Weights of a small encoder-decoder audio transcriber.
Model: encoder activation relu, decoder width 192.
Training: soap at rate 0.0019, 1100 steps, batches of 64.
Data: trained on short made-up English sentences, spoken by a formant synthesiser in many voices, 26041 training examples, 2.7 epochs.
Rows from block 3 of the text decoder, named by matrix and row number. Rows with one number belong to one attention dimension. Each number is 500 + 25 x the weight over its row's rms, rounded and kept within 0 to 999. All counts start at 0. Numbers have three digits each. After the name is the row's rms in percent of the matrix's.
# v: attention value (decoder.blocks.3.attn.v.weight, 192x192), inputs 0-47
# proj: attention output (decoder.blocks.3.attn.proj.weight, 192x192, transposed), outputs 0-47
v.7 091:496515505511502455526472516485480494501526504512484512533499484487483450500499471486489473519519529531536530491486498543536494533528479505462509
v.8 139:507500520509488474546518481537488503503544502503524506509539506535528469488486518510494471468506501478453496533489506464464460485476494522484506
v.9 121:494482497457577479500499519473531486508518513492473496499530487509507505477495481551507510476536526482449491475500513487520528485493483486473505
v.10 106:499557490490528469454485531529494455451504543477504504512468477477497483496503514507513485537510527449432512474493539483469516560516494471506525
v.11 117:485535490504457478486467441548488508511481512460520544514470511472503470480525480487512473497487482500493482472508530513490479485536499485498494
v.12 109:483519521476491523508459488535524467485513523487472536457530501499483492502515535474545514526475490509460513473469511509503460483464469477504508
v.13 086:523497473517503511527521499524507546500445531514478490538479512523506503505504478462491524510454544502466480534528505503484464516469529471492493
v.14 106:497526469505534492518468500536494499486530486513526517533518491542511509539506521498477450503486480510484505510440533502465532484496498502486495
v.15 104:475470496561467495454519473523503468569464509490485512508471512467507500488514511495501487511503529517507495465501534516481541532487492454483484
v.16 147:527501503482496490496471490486457542491466443501566491509526517503519500478516482474484517524500531476504512458512524459472464511508533525486525
v.17 124:535486471491491484506519507485466484488534454461518531514508467515469482534487516501540463514462548451497472495493491490533546492492491527515527
v.18 132:536495513490482490503554513491488479501494542491511515512506565487479493509470498497488494443511481498523495529477495524515488474514503522503498
v.19 140:468514467497521482473483473467455468506461541531541513571516503509552491518494518522494484464492459524499509497458519485467508504544554544504481
v.20 116:552489488474500498467512477506508480487500520511507505478510505486489498493475464465517474507530533521498503495481427529490465502493441475523550
v.21 127:486461491506497500488496495479459507483455507516527512490488483504504492460543493517499495514543529491527510545528529475476487491472522504458502
v.22 136:516510467485474524506474501511458518469483457510485528543522475499505529480471469530499470502505468505514534499512425541504508470478451503515498
v.23 118:507471499523455509492516481505501490502466463510501512528469491515473515561489531502523481561522504505475546506480529521457497488508470522510516
v.24 128:533526480477536507526517480516489498539474501459526526536495466483491520506479524507462500519527487505529500542486465500531508509486514518527518
v.25 145:507509494428464487494431503491495454428513497512455545476505454477504527528502528530507506532521504469499516471498530496539451510533467520535476
v.26 138:505497474516526477506531484486540501530471533493479457452482550480503471504537489486500491473498500482509530484490529512490507454530505533488484
v.27 135:505504504513510517462511510460503519504484441556486472476470492509501529476510477549470474524442514518515496475514576543497500480447471526547500
v.28 110:459496518493536487472483498473450529539545485512507489533511512517504543533504475463500475473508481514505463501442523504532544503498525462513531
v.29 106:507480510478487505506476491507540556516514465521528501535478542484505493509498477512507513462476517460472495532501542505478534485493480471516487
v.30 131:469463490511472458488441537499504467524487526472518515485462515522568510492507534491487506507491494457479528519536532518506499487485484519557479
v.31 127:459520535463481511467512536453493450462503493490568478498486509477512478483511537520526518481483458473529479509517540498430472544479503492520481
v.32 115:493524519523478529458474507521552511494502521543510496537499497495453492514500498475452512529440524531461506538522484490448554513506572492509502
v.33 096:487489541481523438509511423493518526492491513522508484476483530542500484504485459520536502467492498512501506467520479450525491496487528491518501
v.34 090:497422461489504492515529493512498503538522464458473506455550473504517528489524494532521492457479542513530495509489493486463538552458481500515501
v.154 126:519497534446455507480531522505526464511513499496522549472502491500502529489490516505541463458532488520507491505503530513488505491484449488551497
v.155 109:495462524489465475522496497544516496487522500503555510499473490482532480484469547505475534497557517532497485545481514491511528518501534452486475
v.156 122:521478509504442499494496488479512512511535460512497538486515485478513516485540491495490486435477495542508502514463544545501533510533492467526520
v.157 092:517482511534519496521450494520470524475521528464533517516509520496533510488512491509557483504508486532499519504495511496490569510529549515525507
v.158 116:499479518480481521451552481460495491510506493468510531492477518508469502494532498540533516500537529515546522487489544478503532554533506492506530
v.159 105:538473530500503542478470500475498478512522461501482505504499547489453494509503512469472475486472483512486488516487508486528509489504478516456480
v.160 093:482520458493492490495455469493459489539476494541501488488497562471501522492522497504554529494448513481461512506517491510535480487496481505489520
v.161 093:477506463480472504496525504474508501409492496489487519509491465515503524502493481541520518508513506504483491501498478528505531466515467503509442
v.162 099:435501441498483501474481496485461505515483532480537543480484474511493480487471491526497500544503493535500510518542461503527503490520503483563482
v.163 087:525503500496502506485512528466571473553462478496507475524511485488505453540519522491512478497491473433452472490464438511480462508504504514476487
v.164 097:499489520497506473481468499523501495504501458559501479510502479508522517557484459495455479514531476487526509485524518510471528536448535511477487
v.165 082:468490499474481495494480462477472530496542562498535470504487465513442469511486508477518483465493549526459507537504461490517545493505467505486539
v.166 085:468531511505486494517510512540484481513514513510541463514532508555472521495479518483482510509498548516473498507484547551470501520464525463522510
v.167 095:505475488473507551516548491540541499505486489510496490466471485497493499510502509555528478515489540461511508491528474484536523449473496548511523
v.168 102:498508520479507507482543499487524517452521517503465522521437470466515478494495443527530483535498499500506499495510515443484510474559549484492457
v.169 089:521527466477491499480488505528507546509517519501503490529492461581476498529493496485488478526520486524480507540499517506484513525489494495466495
v.170 096:498456487494517518529485501465481505464479480497480513491491486510500549494479476519483491505532508474511505519470489534498551507517511545506469
v.171 088:513516572496484499526491491531444483508509487502503493523483506491462521501488545544489529516501504558524470503485502523496459524493495484499527
v.172 089:479500501472510488495479489455517518442540500457561547514498477484495502474506487473509490527503472460464464494526493482515518462542543506496491
v.173 087:484507482506446505498526522426473505505494515473505495504491430451511505496488498530519568503511473464500503497498467486491451487513506478545544
v.174 085:562467503494520484515467487500486539533538458551480502488462506505530539514530489486480505532490519481509492507487472454502534493504470512491464
v.175 084:519483490507542535506486511467491518500506509506554533533498538467535470491507499469520515472497490507470484542502495521499504517518505475509528
v.176 088:465448488456498513497495494527448485495494527434509502483515457466505497461510514489485457464512499505511520436540505509525480481496484504481470
v.177 084:484501474470512491466473516468504440461496521465469525510476557519515486478533470473520501482493500483439479509478503540474494497484498480448470
v.178 094:517502504490511551544498528544516486525496490488489483544490533492483442518481508528491499489477490463495503479466516538503504518525514460501491
v.179 085:521487502549496548496497472483490492493493485518550473503507509483491503500544530507463495509501493500494493530533503508464516573481481462486484
v.180 081:487496495506479458459514506475504482550517479482483522483520515508533507481529494499448498457480504527538467501525495547540499537482478453511490
v.181 077:512549493538503501507470498523497510542454490546533489470474497513502493538493497533498484552498483458454505552506514534536489508489496514549518
v.182 077:511472518484486501531498522488520474527498510509507488427536545503538519479488487513499565444504501492527507539505504492527565548501479499511528
v.183 091:507490449501496502473505517489469512498517520454502549508510499514516522523478492520504501494492492460493495524523516477514489541505498499499485
v.184 089:509528489507480454536478510502458486493464505513489482515517496497504511474491494560482525518492498469548479509493493509495497497570477510513521
proj.7 091:491531474462479514479536482490520493522485482489553520444466553472509555530459515485509488469483494485450499508542474463500522459506531473520477
proj.8 126:510522495509472510486455463489490493492417464526486467516488466510450531503474470495509512527471466488568495512539484529490491500486461495493495
proj.9 122:509561507473454520480520515520500510500507494495503524507484517483488475545500497437541453493476511505541488510463502515468476520495487523502504
proj.10 106:499477526499499495501506490495482518502491435510529485521535535538499514503513508533501449502506482478554518525509463503478506437462494541487466
proj.11 109:526512487521493494493533529475477508456506492541489425478561503542491525495503470527472537527515510509511499500504459458485512517518560502527485
proj.12 112:507522516526531503463531525514448518497488456512504438566490487492491472511499505526464453508522504477524474502533478502487478512522511528472507
proj.13 090:459521534462494497490509475489533500508532489483507477481520477500476486488516509549512510495541493502502534516490501498532525487539478532536487
proj.14 100:524482540515483529505484496508558498451499425512472521455488488467489522483522481481525545487536499466525499542557488545510474466488478490504553
proj.15 100:512486499428552486500454521514513516430535506498492524488513497530500506451512494510528536499508484455511485502506487482465477499517506544507487
proj.16 146:476520494485462503473514526517536494534511516504482489498494495501506496562491513512498478466504514505500503535499453518494550496415494494502485
proj.17 117:457510526531489480495527498478501502510443504461495523545515500521566536499514468529501541446529502521489503501506493547519470469508475496482505
proj.18 124:485469485522496508484471484454498513491494499548512503470498477512515518493470506499540486529495486543519482446493538520492504490539492536497494
proj.19 130:546468521485506551474516539484542501479519474460495504459525499517515508475555489545560522524533509492504531507500514504466469496467483528519527
proj.20 108:460550490499517483499496490478493503500504474541499507488508492500480469493492499522458526457531506561500498502468512500491502468501543488481458
proj.21 116:475508493495487527502521516497496507503517455499491510512479530497524531473470507470509516497464484550504491467501523498534523498505512485488516
proj.22 126:456509495469531470514526513461509482456471538502550481472492527530477502501491482508546559442491500458532468510507501454496516505520551476476490
proj.23 117:499489512484524518481489525449509513491511514529498516516502492506523494485485496457474555458500495503519445509499503544532502486546497473503509
proj.24 123:505506523508457462444488507480515457494514528522501460455524482483497511501507511493516503473508490475465536472533519501473497505472511493502510
proj.25 134:464492489540502494499555480470499486541519480503543515529507574504525485501525482529486527442509482442480491493501515507484509483503487470477481
proj.26 137:479482502498516497501499505514481525514552494513541510487505503532454533521454478500519501537491517543514476514526431508504501498506453456542512
proj.27 125:479505519471475494520511496529469507515521542488543544569500524511485487506447507464485515479510465490469470490494479493536499511533458433481461
proj.28 110:529483518511506508547500503507504481497472498514451512491492462555507501470472539501472537571500514522484501477525494484450478546489495496509467
proj.29 107:514512487523543528489509510509476470496479554512526512500517482538446520523508474489507466503499483461523474502500485538502489535564462456486485
proj.30 128:504508491471573539505510463505501548526531478518519529541477524507476513484509496482487488529503559507531473496490509523514503497542466444443480
proj.31 122:529484527506517510519502479539538587531508491496463510493522567514511502514501469487502466503501523509517532491512514504512541450521493517458500
proj.32 119:496522506480504503476506519482536495487537498469505490467471496512527514502525484507506521457555481530536467443532448493534459479512447496545468
proj.33 105:502506485487477517503522560500467461486509486474483529472524525485491497504542539467503499510486514473509547495478475526513534548568505501491497
proj.34 095:510512523522482474497487477499510504500474524537499532516462507528480467474489494500480477529463496456481512510483491510483497489481514505492515
proj.154 117:541507479507512539523467524502487522497501550502471471547495519491501482499498495503511493532492516457499529464475429484513482468526516470462508
proj.155 101:507524456499533463465486521487498476490488492480471484515473516495471476478531517475462464512472467486493500505486526462507499464514512565448535
proj.156 118:522510457498500526493489533532515478472486554482499544500531468468488519504478479484488512539504509474497494489491452437477468525470529480479485
proj.157 097:486513500462489531474539511506538533507512512499450491477495506514472509459493493523472525469487543453495482497511489480502447485467482501491503
proj.158 110:514523518493499484513478554483492499469533510507514498464530492495528536532513502459425508455474484470477520521466442496489500452494518479487505
proj.159 100:491541464478492512516471492504516510503489488525527512485548495535529518482505543517509535499482500507527511476509457488482486484506493482514474
proj.160 091:524482486513469537526542502464530543492519513456468490485516480529469444503508478493465497520504471497506497490449509442515487501474498499482488
proj.161 102:497508552509494502481474496551491493546507515479483479484498514496527496474495539484464507524511509490501492535472504476501463507445532482451556
proj.162 093:530517541539510545498530470496507472506504470479503472567530499501541505506498508477454497492511508498538515501467516513491474504478505515455535
proj.163 085:499515486459516457507508490514469512443511497492525478474500492559462537490490506482484517514531521560539504532501562523546498486486462491508535
proj.164 098:529481491474472526533519476483507485485526546482495518480518515483493467473542508549500516498480498489482504520460490482494495503534473538497501
proj.165 086:491462487498498499520532542562483447512499426477472478525519482504553500505472512487515495493464498482564491490492511531493466504485540500479487
proj.166 088:485488480512529495529505523464522528530517484520483527527519532492505483516539491497525512543511488528494518505514469475518563503543483530487479
proj.167 097:527534537492509449501473498474482508507517491492530501509518516515522476506468476468526498516534463542500471499496519533449485560527520482487523
proj.168 101:496491475500482493506472508543455478517499501475522512500534495531496516473506521504482508469539494485486513510486505537500471489446486536501569
proj.169 092:513506535515496523544486532454488476448487458487516525486456500435555485506512479527524508482473481482530484514468518475527485515521511490521528
proj.170 098:493539532516502508483485498552486506514506525531492531479499510478497476478458518495535531524487504528476494528527487485472472497498516480499504
proj.171 093:524494409517502497518481517483550533482469467483494495453557467483495492483501432496505518479519440458501535482503507536468542481526505516492481
proj.172 090:526505523476464555519523558537536515524468511500436465483516505507490487492528516541464518479507500522496496483484518538505465494451463494505509
proj.173 087:500497529483530491503480492597521537495473499530493484494492518502510546472497518476490470476493518505459519529468535510506503518498463485484460
proj.174 088:479484477477460497478540498489528472521488533498507481457512522502482487512508493518502482508515478524462523506492499512476518518464511501490538
proj.175 088:485503536482421479518515528530515495502496474511456471451511467487516524499512506512472470538511530519500538478493493532500506453451522557497514
proj.176 097:539523496559498500495533504538568499498469490539490494503472533473459511498512471517474547551490491481474490518480508480487530497496498505495513
proj.177 081:529489516517491514537525490552512545525521499527491463455541443531491483492468509551491487490473469529574498507497518475517483490498525523502537
proj.178 100:473511502531494439491507473465528483526466506515518486427568487502501537499512502477544502530507505530526491515526512504501467476482493499535504
proj.179 081:468508512441534520545489548523497503522488527523484459540499501541502502498467476519509475502469534529527500515487503524506481508493497500476506
proj.180 079:535541491527519544522483491551514518441479490487499509515478539509479473539531496534553512533491507487511518477538520530451505459497505514507545
proj.181 084:530487493502457520518498494473517519498513499466498493516493532463494487485495450481523525438511559536549546452482480485471515500492511465441491
proj.182 081:522487481488491494463479504522497507518524496487513524500477444509473496535513498472481478566500474522467514463526502533506477472531490462491535
proj.183 096:510485515496481506522543485540506550467477503495520445519475521482515504497541535504477490549514505531470538493461509512516485448518518498528542
proj.184 092:514491501543519540496514491503501519527512481491525526480480486460538513515501529510522531492478513488471491484492464502511495482456524478538526